A small image captioner, trained from scratch.
Model: encoder activation reglu, decoder norm layernorm, decoder activation gelu_tanh.
Training: adamw at rate 0.0017, 6600 steps.
Rows from block 5 of the text decoder of a small image captioner, named by matrix and row number. Rows with one number belong to one neuron. Each number is 500 + 25 x the weight over its row's rms, rounded and kept within 0 to 999. All counts start at 0. Numbers have three digits each.
After each neuron's rows are labels from the 100 texts, of 14976, where the neuron reaches its highest value: "fires on" is the input token at the peak. Only what is clearly more common there than usual is listed. The data: simulated fluorescence microscopy of cells. In brackets: how many of the 100.
# fc1: MLP up (decoder.blocks.5.mlp.fc1.weight, 512x128), inputs 0-127
# fc2: MLP down (decoder.blocks.5.mlp.fc2.weight, 128x512, transposed), outputs 0-127

fc1.154:500473496513509482511509494502437455589483517524502479509495481513541502512486482500512473504537464537540507473550492470451490515496499484478439493537515523478471475454503483480506506472535523522478498490469485500523501486519483533475476512520535492513504519468540504465527495495525525464538498503467492484460494539488514480496515503509526482470536508533498520482519532549530504509483
fc2.154:480515506521506511510489506528525473527473537511495523507491484445477558506506490514522516473479517494511546501502498495497486464550477500473480520466456433539487495452487492462509511495478490496532501497486457510507474510478508482541503478520520517498453489535505500521486537511507463458505488513472530473480456511509543523473497527452516485488519456524495447477481562507522490499514
fires on: "spots" (55); "cytoplasm" (30); "rim" (13)

fc1.299:499503451520556495525495472494527540483469511523524510467527529546487498485503475536516501515513454525504490538511508507487513477489526444568514457509495478501528457480545499497501526515487512525498516496512488523479516486525499494478515481505479497486536499496518538404495511492497493528474522525514497461492488482490487456518505500475518512476505541454441498513512469509495535512486
fc2.299:485494506488458525518478534541502533504539454526502521480478503514510459570509493536515487500533531507541501499508503525524503462548531498478511500522529484491479514542538505459485517484482465512497490477486501536495490483500471512487545475517507517536499492479502487503508492500513483474496502458493548491455523528459518487504510516483462517519504484532501504552455468456467449507451
fires on: "ring" (82); "red" (14)

fc1.375:526505526501509481530527522506495487502516500476515514506492533464556551515467489535490474514531442518525461522561502474537466467514542489509508469516499495485513514482506461538556484526534509480475460482458480515497514510477478454518497478495489534526506476506476491483519514505518523524497495482492479481438493467503512509453528518493529530487510541522470482492473525515478532468493
fc2.375:455494482471523503488521534526473535490557474546470505465456479484516508494497480521506513514555503504501482502496525475498520526503472485476486486511469553462481477495527502532500488522561489525457474482497491499513473517501510496455492494483491488548546480478452481501507507470546522484513519453480457505504484522501486489488527540468489516533506501515503550538501496495535483512447
fires on: "," (99)

fc1.415:513504543508457477472491513473527445538484571540500543503486528513530460553529482513474498491517500485545509532489546510510468525510553556440481530500520526483477483514495490461503501491509492489505479504477481513504486494490473526480498479552462520508491479475527439488505513505529485489496497468506482495472518520483504473501511516482523513470524519523523496486499497496458526506463
fc2.415:514495473546500478477482490503527474487514534485444476508483500506503520490500499479530550471470502507523463435477519554473506465541510504528488547514516467504494465505458476522506486446524457468521489494478534487477489505514522505499493524537513540456499492533516458464520505453504539497509508471533497497517485486526469473494529501503518535510503465484455490495500479461511468487511
fires on: "<end>" (29)

fc1.371:493524466495508467484497483536509490501500495530504482506497531513507519501445469512505499520529514475478517553516537494504489447533496520492516482585511511467532479502542478552503479552492484520472459484485526483521504550444519513522494522537553523515531527510494494508486463505491508508466501490505480493480474512485509540493513515442494536502477498521486544486519486515495452493484
fc2.371:467475506492516474482506505476511523541469496498500508505519490497460556486475480495482475473511539474529500450484513499494520532480518487480526540482520540530570521497497469486456505469503510451510520507568452487503447536485533509490460500536490481538481474488491516473501536486519540531491517514491525518484485516501500526486473482514483499468506510499542517456503520451517502516522
fires on: "<end>" (89); "membrane" (11)

fc1.254:505491512438504564498539511478454456513483512532518560509522526490481521487505481465487473520524471507492521429483530495521477482513471514508503477510508519465531472476511509463497526494523475518494524500532485483513520523463492500504538479524510530479481443484480520476496507513461510464492495468466460500484498486452517487548506441483500514484516484535495508514503474513499474466474
fc2.254:573515518498485513489468512475525492499500489455525497526514522520516489495506463521432490499493490531499478477500510520508509470504508491544553483517497531539457489503453511511491518529531509509535452477534559513514520511504479527514531487511475489456528517483501490477504539529542475492510550514490497512517479490475501512487496495496504456494491458457490498514467512548509456450522
fires on: "<end>" (49); "six" (40); "ten" (7)

fc1.302:534488502468485486493533526498487515474500528559502506514473550534527518474519494511477506498514490537453505562507537479489496520470517488514503447473505523498480458469491532489496500529528503502508511522452446464491482471442504511540480491480502489521491527549496523482484502530463518536488500508525471497512487516514547506532474476450466497511518513536452516472477480512504496472502
fc2.302:481527485518506511496525511482521499536486493478525506529508483489503488461542494517528484494511527511479497475513483531480475454504474511579497486536538491484545471491516516508495503487508480501517482501526508500512449510485473551485492400515475470476568521424532498501498501504493477540498526486493531492505522478471502543510499513515496490500507453454515482497502513500508480490494
fires on: "long" (79); "spots" (17)

fc1.383:512504492486500525489545513483485507491509506504535485467512522471512465477506503563475469524510539483436444507492452515463513472454483524500508456518547499521497507468496510480478519501487546532475515527494447553521490484473535536471483484521485483566438513511502504487476479505508487486488500483470524487515488548506501496489507486498463518535478473497489503514492499470482465508495
fc2.383:559529507497498500497521536497502493540541515491519506489486515506461557462493516517462498526511453521497500470461465496500518476492483435531527503504494492484525504525522496499488473486506525528465479505504455545507498540481527507558470508488493508576500532494454539486526471498523483462494511537512485482517474499501492454537467514491498519494489512510507535504507498453498512517459
fires on: "three" (66); "ten" (24)

fc1.15:506496452457488489545541485502485455507487533508532514443513504562502508520509457562509508513481476535533449502486518503528517484550509491502481497506508525504498544522511487524493488549493476506476480464468501506489503504485514535510516523515473473516466496518474501501525506507524491530523476511530506483499464494515500462454538555529532493523528500486428487498512509481471483499490
fc2.15:485522499501503485519470489499474530471490432516493484487504467501504461518506469500479498462493527501532501462475522508510521501520488473538521471528474466520461505480513503503516500480521529505475432506470511513511494516517538490470531439494542495525459521460492455460486527498511494544498491448472512513524512517489522477554526498485485483506485454497540543496527471500540505463500
fires on: "bright" (100)

fc1.508:459512490484513474509497496513477529491537526511554461487451535484469494503458497490487511497482460517486467539486499475488470463506508466502521505505473515453535478476481490498561516503514466526481475469484504519497474503458493483538539488513483506475475553468473508502515482505502509456480489487543519474475539520520476542499527534487509512545493490465444525461512487499513495527471
fc2.508:509505496501456489524534520475501531499483518506471540513497478528479498498525537515534526525524529487527501456530489531523520537509556519473447477526427500524504534481499522489479482492505491470525474487520462476531472503476497466494488489476475490510499489490541511513520479473526510516505550516514534468507528538483507526523471518518522544488449514510568513539482478486501505477511
fires on: "ring" (88); "bright" (11)

fc1.489:465498499515542455484467542523514525470497484542503498521506504495508534490410483526514524473483511520491502534497510478492519490469503465463532468517507527472493517510546465528519514527528452498445538490497466464496459497529537484454478497505477477500495530486532484505517509503502521550489491468511472473492504528471496517533507509518525516502526524530450477506503496529474505521517
fc2.489:490474491473481488496530498506461500527541514452484530523471505501460539505477474481495467482506500455501531514500482462459502509478500479468499522484512472500493542520524512542509474486475490518483520512483523500513546529513496542557515523465537484502525510495484531530486523495531470520539506569457488528498488460499514501487545480469516487503454523491550469462478478526484506517519
fires on: "bright" (100)

fc1.162:518473513496478461528543457476485520505495525534503538510515543524535494481495475502487514489474482525464480499517524484505508490466531482482465526485499541546511461494496512527545528480531533523515520490523483490484462511486481477518491495500541508488432472524507509499475515525444532508515474476515482517525515556501509544523467530447510519514496551538491493509482496537515483523523
fc2.162:466479474482500530473508518494491477532477526515539468491474526496539477522490509533552460527476540487493489466478503514490510451540470507540534478521515489437522522493539531511501528485511514479502512512491521507479531470499494532504511506488471459495532519441498497523487462529522489513515489511489531467509474509470471507483497536512542510537525487454484490500505478511482481499423
fires on: "spots" (98)

fc1.79:539501487493486461521534509546507421486485506541471471497520510510505521508444478540484467499520484512536544501492532449462502465485491513466503506507499514520486488468496509495492559527502511480496480494487518521487493487498484468478448481538497493512473496505517534456507488505491533511494474492527422450501519472483471506515519494466490501530523497516466473518498482553519500501481
fc2.79:490510527483459527467532527525501518492512500462502538491487492488546516491478502505441495483470470501454482477484476543493520491448481463520524544533472520477504498483466472511482475523542489519500543481465508524499501507481485520529504496535554475494515512469497513494521549500490504445541537495513521495494472498480521525472513520485508492502465523477499486465495487479556455472541
fires on: "rim" (100)

fc1.175:511537480447521532508508494478487482529454537550545541476529522497509526511530524451504498491532488473509505484477510466538499520498490520462508499491486541481507515491529519509495509505518503513464524484516463507489487509493499503492492489512494489513492443490516539531553510558567464527501488502485441484502531518487489469475528513490516497510481513548508503465491469516477493556464
fc2.175:503495490508504502471469490499540454501448504474451507498476517529519502466488496464521536511497529519532432500466484515513503453492502471527533504515524519510494494487491533522513492503501463519506495485496534499500493484512527490506499507516546526438549475491519474501504535454504557536524523464509499479477476485518523500449543496528459515518498454460467475515494479494512474466476
fires on: "<end>" (44)

fc1.124:497481520488520489477468518519502527490498493506497488470516513546479512512481537530474476521492504472509467485502502479521551447540490490465516475520527547485515471450513512446534485512473528476498528461524485504515458530475534476497497530485517494536530475498540511472511443517522515490469513532507506494511503550453526543527484533487508508499499515542500460478497468478532486528472
fc2.124:448494532489489529470532511499464476517471491485486484512481486520564536456510506502494443518519495471510485487507461496517508489481467512488527441496503525486504504523511507498481500526506510503462490488539496479545488499445473515504469512477482528494524476546510518493516517512520520534505513535445516517472496516574497507467511503462518467575486503489503499490473512475531495469524
fires on: "four" (84); "six" (11)

fc1.377:516463485494546476508563544512527518482526504524550525457484570487515520509478459516491521484530481483529499501547532495510505469485530501474503504518480486463480503444518519472521514537518516483466561512505482507496523481530501512545483476468502527541483507504488518514491479488481527522517461511526451496497516494509508520530490472452536521470509494483499497531517508510480460511487
fc2.377:462522553490455458507468481499464499509500512510504508505472475522532466483517518492512480444489516502495501478558541519472506551534481537497485483497514512487465527510498489478530501459495519540476512493514483520463506497462496487470502506467479460531496506463502514484495517513518550486501511506538456494483542490495471556490512519500550515491489521484530532439478532482495455506510
fires on: "spots" (100)

fc1.73:488472517493512525451535573525537466534510519499464582439528514535507475518455471531486513486532512505482491502480507528490511514525501490486517502494503514534505496477512504495509523456543490499523517505470523509461459491528521488513489470485489538468552530515496478466505500501461513545505522474503502472461493497516503530470542504490460501479526505503469515477523503510530498506496
fc2.73:439520519477443492499537518521505513525496495507550507510518468486490501492504456489539463488481493471531531499522506505501474537519495495511481546505521533502555508536493533464490493542507481493549504459530495492542471521462507490508464491535473467525497467495462497508517472507544539462518507527448493513485490497476504509500513494519517503490547514510501494456479514475474482498560
fires on: "the" (51); "spots" (27); "cytoplasm" (22)

fc1.191:439512483508542488507543487478492468520511516506507497521541477515480522479474519497488532484501502499487521524499495524494515511492502476555515513525488538473551514437490521508489517509558440510492523519505485502510477469486480485502483516506510457525469509440507564481490491518489538548488495492557500464521547505457526536485494472508504492517548466517478494513473512494496488497505
fc2.191:483485456494461461505457513495473541509463496518489503524457479493546493503520497505531474482537494523510530469499491497503483530482489495503484456488546550573505570531536527486509504534511453510559502514501508489470527469498503510506499515484536469500538509482494494472514511506534491525521496521540533486468500494512464525454519495495512530497476474483519465518471499472490517501473
fires on: "bright" (38)

fc1.279:519471482499535480450488479471522495459483569506472491500476548496533493502507457515436527545551504482479482496519475488509503488469488499504548484554509530527521461511523500534521489540489479480523508512499468483460505509497547511509507513492513536484518525472511490475481495540458516510528495517490455441526460494468504517483468465491502515516470490478497518510504500484490503531483
fc2.279:495541518492496520509454466521527499516473521500524518546492501487489513498503545487504487521426503483462490487490490523495478489524466505464492524488515431495495467507494520504486512502491483497480447502510495535522457489466493498506499498506463536506499515493553528500501491518537502511511481480520527518500503482474516479435508552552506505493566443480451484483492489479499472477462
fires on: "three" (72); "one" (28)

fc1.13:471512513501491523487534495506518521538504467500526479463525534516506451558479469556516508487500504521533471470510483480507563526502488500492520467513530516491499501494535545520570488489519473507495483501517521531490494513498493510495479468490498554523489508452497455499499484513550472490468501468490494493460499511470487504503534529530543529498537499489471520541510493499448495492449
fc2.13:506500472511536519521521496504488499470551516487479518505474551489485521490509499468446482508476519512493477532479510487497537435547492531498503463477526501546497506480506474522509500472485451547508489456493458501490477521490517489522501507496510528501509514544478497457498511535534536549466473517543542489506510489459537483510435521490503474512486506479495536513472489455497525518502
fires on: "ring" (91); "smooth" (9)

fc1.370:530465476518550474471534481514480562494495559474496526463513502519535452522484490482426489484491489531534457482493516490497473546543491477523507475495497509480486495510516525506509459492511519523520520523492492519492490514486491526492525495490519445482519528523518451465472508517459531557497501492495521472531507498512513504519505491507508488491515484511556464501490481496472552516477
fc2.370:526504447516491504528508487570515474514467504531543501503466517516466471469491534516553531509506548483468527542505530513467457501533497469493474509518501471456521504519478529464457485481482498491470494529509543495489524483506519521486524511504463495493473505517501510546514508484544552477493492500476540543497472525492469496481521500476500532520509498504473537483471478486509469534484
fires on: "cells" (51); "stain" (48)

fc1.174:507496486527522474512475533525489481535499496531485505491476544480493504486437510474557511514482522508524524471481526459521512503460524533473455486463518529512489510459511510516531496501512484550500487510491480502515466489468485467449537546497501464515506518495457478470518453533494510509523473494473521471499513528515528500488478504459535472484475473513439491472458532488491515477492
fc2.174:510530520504503499498512528477543495506510521471524488505524506520477515531502518501436520553481512518486484459493495548510504488501540444540560502486474477495543468458523466481478460434485504458503541529508503486521512517504517496533493502531565459496485471481462495517468507479479507480526513497476512495509490506507453497513463486496481477516558489528508516519495510502530497499512
fires on: "<end>" (95)

fc1.479:446495467508493492496486501522513476491496504491507420468449480515481512525522481509517489538525519496451485501486520504481517501529528501516501501501495521442477467521506508468541493463508499501477526477452479504495441513477470488519503514525484501489542510513543537476445447494549483543493519521531477508487495522498482483522494492523493530525553493518526471515492515507538504521464
fc2.479:521477505474523499504495541481514515498529490538472536494470502492491472505472518561524497522523486529523446511496516469535470533440504458520489512513542503483507488497528488516547482497459511487469454513522478492483527506525491528525476521522484507566502525499482462479485525528478534479488507477496499526491505506488471448502483506449510509470503500459533484507474537463499513556487
fires on: "smooth" (82); "yellow" (16)

fc1.315:479509479491518472527475491513493523515502533528500492502502482525507461476487501543535511487478504518481509455490557481515474467521504503447463506478534493525500470499486509500509546447549523490461489456500524524473486491522455533458506507514481474514497508473477482473539488510490525450490497483458495473492479494497531555526540493460546495507528529503443500515508494526528502520468
fc2.315:527504484517456479507468502453490474483508511472475491498513466500472554521516523453512515509440471522555516480510487520505505511517483497458504512525519457541489546484493480477458467516492505504510535525470498486531556558515488506525525449522479496469496508509556499512512508469502517501492483509509470473514459540512518547473524495550490505487493499516505501517524496494522459478522
fires on: "the" (100)

fc1.294:530529509487505487548527538489490491485488494470565489474508504494519491517494473488490503498527507482527467487508522454469468495506505489532534510544475506523522530435494519529511534499544534512496490505530462499516486531490503470490476484500535484493509534508505491477448446502499464530488482488536475482518474494494535541506503465455522520497452479530458520529531551523515486469510
fc2.294:514472504494498526507500520521491501535512537474467485519540554526455488461451502472534531528495538521498460525501503470502518496535508495538500497470477503539523477497465490499459513472508510482461512556500527494519475492501561547489473530518515456544484484496478514491519520507522522479514538497530551488526517523520523457507485513498498510523519516477498530464455496518500541515484
fires on: "long" (94)

fc1.229:551507477509502509469560478444495546500493488523530497523515484516480467485507509510501521489483479471511536482526498503505509488525531501542479524496529510521475483472555524493537450498513527508482445439499487495517517534547526498484486521524503496517473514497478520528485489478456534506486506539542511504478460455473510458504527456499470508487515523530473484496496548475499495516487
fc2.229:479473456521532454484533451504528529487510504519490493487518491498551510505538527502522503472460502473516525505505580521496510495505506488526465513473531478479513522510494518549522507514533471479510533490483491448504521468456470539499510489535487481508539523495509507522515488496505532545517523506460511512501483501482464531541530459524468535506473506481496439504481489507460490483517
fires on: "," (100)

fc1.206:501463489500541477565518535520535476524466506480497499502491527547502523556472486516508542491479474526480483497498557453487482487489501454438483475488536510504476489466525519501504527517536455541510506481533459508487456488490505492495490509531477504480492506497491479443548530496485500483521493510539492474505520521476475507484489502513531517485490461548482481510471493502483537475507
fc2.206:538508535521490511477476513529497484503517501483482477487519496481516499508484519510511487516483514522480507514488479525471507481484489531519479527547463516444516502461521499486500484494503501525492496464498497478537529535539495510513506513506553444485499535443502462518523523447502492444536498487492536479469516482468454543529509443551476504528518557500475496512475496512476507548487
fires on: "rim" (78); "fibres" (14)

fc1.150:468490483514528475538516538481493475508525538498454459451484476501499528459504460472505524499516480508503474516483518455497516441451546520513499459479516520502509500502530478502536502474485526545524508488440476476515515434453521480505496474516508490491463486485484506452489489545494498506483501510482456486493520500518489519538500485455483518523490508536476530494506498539475505514480
fc2.150:504504523493503547470551508460514519492475481501499507481490526521515498504533517524492492482525550484504468551509465527521542481472470472506517476530498539510498489546482498469481479465524492500507494504523513508514502485517471504522518458508507504517525498490506476555461469466434447521505578487476485518464501488485521479495518454528504502508477500482530452486545523501478474501486
fires on: "long" (100)

fc1.412:466478514504503537529500490522466491486532534523505516507450500511507549473478505510536526465523448560521516505513503460480485432475504510506501490485536537512553486474521473545521493490510486484477490485466512497482505511487501539445488488540494506499544486529543510463516521500486530512506464505495497515483509508510489517548531496454533514521481504547483493501447513486478499531490
fc2.412:549533524500470510466488539474519467509475499500508486507544471498515520533507532534524494476501480460496496495512518478499472471462499504490519511531487497458472520431498526497505491490507510500478502510501492523526491521557478528497523459519501459496492519422453511558516491487455493501506494456533495514486489470499491544542519518492462483506482501519471468544512536465489479517497
fires on: "bright" (59); "red" (30); "yellow" (9)

fc1.491:445487506510558471482551529530479499489496524539438485477504462476513484496483519509523480453502491503487475507491465488461502461460476501465507483483459535497442504465468520500534541500517507509486530504489511473506472499526490513468454506524511502485507487475462483486469493529518515498508515468452493567529478489477465501507528475476520525511493472502487517497491518489530453497494
fc2.491:491490508517556490507508482522456482535471514524494500535462497497511458542513486493498500469504465514511538461486512458502437495487492483480464484483529513503544502510488525480453547518514522542508492534455528519455513488480449457503542508485489490485517463557531480510546496511525488519516493508472504500496542482542490501484545499480517534510506519499482493490481469536498514506476
fires on: "cell" (39); "nuclei" (18); "fragmented" (7)

fc1.136:440466485509546482443516551498516518487488496493516478456499494497526526518501529548498511475533508525511502520477506529458490524480504501521545502536490486457481454488529494476491459449527499503496551496495469504489505496514508529522534505509532509461532515496511498483472463492486466494494506438480497478546495546458497487494507483487475535504461464517483483499481505501517526525544
fc2.136:529503487505469503509565456529534508542466495541469529541496485528498522476488493498487486509478518534510458452521481450470514489503511431528467500496520506505502488533531492482523471503501477492481453521472485500522531478491512444461475527520516506503471463491468484503487518512496516466524522487497467504499472524516507467543519445481510524536530510493465496535502473514495504500467
fires on: "cell" (37); "yellow" (31); "green" (29)

fc1.46:510500452491529482459518506472483514481500525502525524510461487546517509514501481562458484509489525500520499504471537498505491487480510497517505502543534490525489499485468485485536513547553473499494516480501489506488501523488554465483470474469527466488521500527471528466501485500492476514509524530516501502505487534557526485515526474441443473526500477496545473512477508549524507490446
fc2.46:480486510505467485506518499453497502486517509474479521516518503480526519504532462515503457500474501475492545473514488554511513513491498497480479507499458461477496501479488480507457468555503528492474469501555511496527452464486473484471513498535501483491508492493545507503492486538504529519499510494468527536465504528491500520457463508495528501454486475495449424517499520424517491488492
fires on: "spots" (82); "cytoplasm" (18)

fc1.86:483496516482501527536550504500545485487504499504518501511533521526511484492494512541477472508479480546480483459525486501512508494465491435497487492519503512495525534485528509491503464509497504522529471479478498546487473488553529522513517471535521487466515465495487527496519504481465504480489519476519481472454494495427560544499494509509504514474520523562473487509467543493451506517464
fc2.86:509503497491509466501463520517502495460480529457496502497501501498511468552520460490486520439500530500488458503502522462525483500532499499492540499490538513501513512470482495532478508533509492486509492509490515494493516473487448483559494475500478471542504506524502479497485560504491538505489515518544536526473515487468529519493432520462520516439458488500513504449456520521496467491531
fires on: "bright" (100)

fc1.498:483471511497536462570527532476470549482493489510486506480506487463491493481525518516533488481492496563566470481526475493522500519491507513493499494514529490521508477448505542440493501462544513483473473500472496526523492496474490530499435491493517472495471482480484482477489457487500506516535498502482485520499517522466503514513536499481516505485545449519527516473484509527522510544495
fc2.498:437523462489468477512520490502541503467534492510505497525490466481485507513491537489523438481513525480527524483450476449469488504544512489503461492465543522476476545503499522478469486518514470501479475514462516472498530496511520468469532478502499500492466531502521524500510508497492537449501508543501535559501475511499508525530484502504507502479501487494484514517488525491470473461563
fires on: "spots" (71); "<end>" (24)

fc1.242:538497528478513517491520541458497476498488477471494491469461511526478476482473497533490465510519502462493470496557538495495513498502521452497529505524543530491512493476490533473502503477525499522497561502509460497545520537468513507509447482530515479542498499510511524511475543563493552484504525551466532480496525536473502452484486478509513488517448500494503502513500495483508484504482
fc2.242:494506527467469545496484510512462498501518496491528513551532518489494515485547493490493509486512461491476504485525508505520517498485475507483538503488475550496562512543490509525498543572529485501487491490555512528475504476483485549483480489489507497511472513478531513432505533533501497491515504533494540518501543492507481529495443500502495454516481517466543469523518521458518486484489
fires on: "three" (62); "six" (38)

fc1.297:520469524507488436489507515472527541515473510491515508501479515467544506493485490555476495534536507522515508538524478497547452477462504514490469521536515530546488513452467500487494511527522505507483518508521524468493506497473512483505481482502494521521467489464547489477543532477523488506481508515505447494457499528511531488517481495480526493455521500560456509483470496498512494555518
fc2.297:464461521487534515528517482502502505488477492483506505545489472513495490539495502510470474498520469514517501496509486456486463548531468535517494510513447506491523488531507487515484470555518495479465470496507477493511488516451540477467526480477548542496522476441473547473530529519499516499523491448462482508487475499536492508459521539464501514531504450473517514522497496498531485510516
fires on: "rim" (100)

fc1.65:498521525520487552528512481484500495534502493519518484465545471538527497515512542518526470559536537519505492487472506507481498475507491493522489512534548494532471500516530502479469480505528495502502476474511511519488496491498502497490479457457516479526565481509510476493541489519527500485480530490487463467489496455451505493530581498476454512511511493472457473498478478490489476499454
fc2.65:521478517491499493524483538497509488507505525509491495494443521452493498478510435510507515500500479514493516500445519511543511470520523532506507472467482457537522501471493491537543503488508489518534499479489458503460504509488529496485520494492486491447493508523500515480465559537482503561462481476502496539540497524509494521492413540498494510499519448465484501518524521498511481512493
fires on: "smooth" (100)

fc1.143:522447472486542482520533518512498526451483536516499520459506544534542489516499471552476511478523492508476478489501500504511495463520491482522513499514474521523497473484486507528486440531554502487482477494514462490531526488528483451498499479475487548472517472515522525472490498502458541485529522509539499450511472482525486491534532477467475489526507475523500518476519504463515543486506
fc2.143:488478482538490537503503517516497486519499532556523525476514504469493480510504489509546548519500502484463527482514516510505531511541505484453526542498527475513528502506508470455546501492459513476485529530501500519501439485489519523462491491485472519495529522526496482514472491491509493438502485470503518522491471527460525452448526503474521520457537507492497490526457540511498468502456
fires on: "cells" (91)

fc1.438:529481519514546508499539519513453501531497524499539476442483510530531519515452524516456490500501517562483494489514473519516502524475551457460511465500510537532482505479548522491522488470502489512511511523497480528479540511546486493467495495503535509497500463472513518490508522493461516483494516484492486491499471528531487507525459479478488496496514483554470574508461515484509524505481
fc2.438:478485494522527499494475471515498514497508529501502467474528444487530497534468537534469504445522525506490516484550512511470480517507516500501440528477494515549549511516460480512529514509526485514508531502516445517481486514510502514466516527498525499466541516513507502521511484507508526529505505529486474516491478453540477510469490437506493513553524480499468500469527515470505487548454
fires on: "cell" (77); "cells" (23)

fc1.10:492478500473514519489547510473504545525498503495467512465486492527511488537546470518468500507516528454497473485512536534520524493509473519473493462530517495521521509453517456502495515478540501491510513516450484456516515493520542523508478486514516552509453494432534508435478527513485498482541461497482512538515500522480485525513491475490493491519491460502506505501489513490557506505457
fc2.10:527502498465523491517488532504485527493515457518514514508531516501494518488511478515461510505527480506495516522524507523493503480526538498510489492501479523522472501486545480503541507510485475503445475465528481492554539517511471458496498483489496494542546490453437538452475505513486508492488521436514459457488488525494546486537466499497488469526538524463517521507486509504551489483457
fires on: "," (100)

fc1.183:525428500489522517479519498529467488519461536539501472472473452472504528515509486517498484493527520527505490457528527489485487509521495449403457511509513538493465553479526476491519492553535497505473517513482488511494513520535505501506532537521506475484499497515496491509500475539531496506489515470502472504472546508496500480488503490458503489526545504526479513506507533489500499537469
fc2.183:536466468535548525482493478540492521517495492517499492479458442486506488519467504524475506440530539544488563489537462494460488518497469462491479517513449496510516525508484465482486489508486517524511480527496468498472498487498489534492500496484541505519504518501526482510510490505476520499503515502524493516504477521508472480513512483458484518579518470496471543493520535463505485538457
fires on: "cells" (62); "stain" (38)

fc1.21:532505480474476435531482529493478490503491543544509486468486539498496519456478514539557547502489487523511497506510489453464470475468493488529463488534535503532531452450511528509543512501505482526472491498533509485508483493502472513493474503481540501479502484507481480494491462535477512530486501499519523477470474488461497518510527485439523504516521522552458518488495514500519520480490
fc2.21:542545495475494510529490501500526495541490474499522499513535514481498550500509505515412499518450488553492485448475477523498531478506487501519518492474502507489513506490512463477521503481513524511522472502448487487531508493514530496541474472519537448518445505489535535499470496483455493466541455486497485487494452477473515526532476480508511490522504524526506494477474507475480509515526
fires on: "rim" (70); "<end>" (25)

fc1.401:487496541508504519512524518502501487512507481518514527547494487526511459474490489531523507485516530499514479514522519533497501511491480470493461485524526526521480516457501502525517481503541461496464475547471494461492511520474488559506454537521509493531541502505513465474486473464541520467540507440506493511496538520468520533495565507503510533479537508504545537520482453535515502501500
fc2.401:494518542503472509523542523490532479471496491515531485488426489486464465502506469486530510511469475490503536514520511503500506480476503489454494517497442501495571511514543509452524517477476525488507508502466520487534524499482513499525520474542495533492519487522502476443511507497494502518516486542517496484511509501500530554541492476531498513500468513504487522458531471538522464478554
fires on: "rim" (84); "the" (10)

fc1.389:485466501521502467523521514554455482471509548503526494490515489516516474489510498493525496501489467519496508485509551547539482528502459506536463489478533498450446505497505509508490514516494502498476497511461489521490497531495517488465517493490452475535517501502537539504504518514566511527482457482451497483480525481487506498526552529493531525489494523471562473525447488503480479515495
fc2.389:542515494464470509502473511500470472487504496536448489477502500510505498525505500503492556527449522502518426526502512486493508478499492510483588491502510449535503477491537514516537474445486482492527475522457531514494515474495502525491497522533515505480488496487459522463469479475513480534520490472503503467486499507521493439494509508486512486492513500499525482548523499493528509522442
fires on: "<end>" (58); "red" (25); "yellow" (7)

fc1.455:488470422492535453507526466506522477524506539474506503455492496496528462475529479516482481479492470537490492484543535490545481481522531484499471504508481523476471527500496473499546489514540486512502548492498525481433493465515467514524504502449479481460468533530503504483499488495503504538499524515513475484474525486504533487515492480458517510480534475531471446510483496503515509519505
fc2.455:522475484520478494516501525531491484466503472552516474502497427531452460516480511533512496497525522466525530545527508484491477557506489475518484507517493507483494496536486487502487469480493529496466471491521493475530494511479518522465523500479493503540512542460498482540508511483499492441489481466485507482462523548474480478484507555464481506513559507519509519538504504488488471517460
fires on: "cells" (100)

fc1.89:471533543527498540496545495494513498518536494532446493511523533488501515487552535536526506522500519492521475491480516500502527500482505466526510501485526547513517545490518452481501508486526515536508503544471461538528492471470504492467477502473515513489570491477508468504535529508516522525501516492497514544532502567454506504501511469484500483505510470490473517543460481481478486476497
fc2.89:468491504495528438485474468501490520503458511472483472482460508485565520481493570478568487469522536512511467489489540475465466538503493521517497481501525521511497547521486501512503467515506522522543529490498513465465499468532502504526464505478505508504522460519496499487529507475500510506510485481551513484478501486499506527477498452513534491509504497444523469473478487457495495527505
fires on: "<end>" (63); "yellow" (19); "magenta" (8)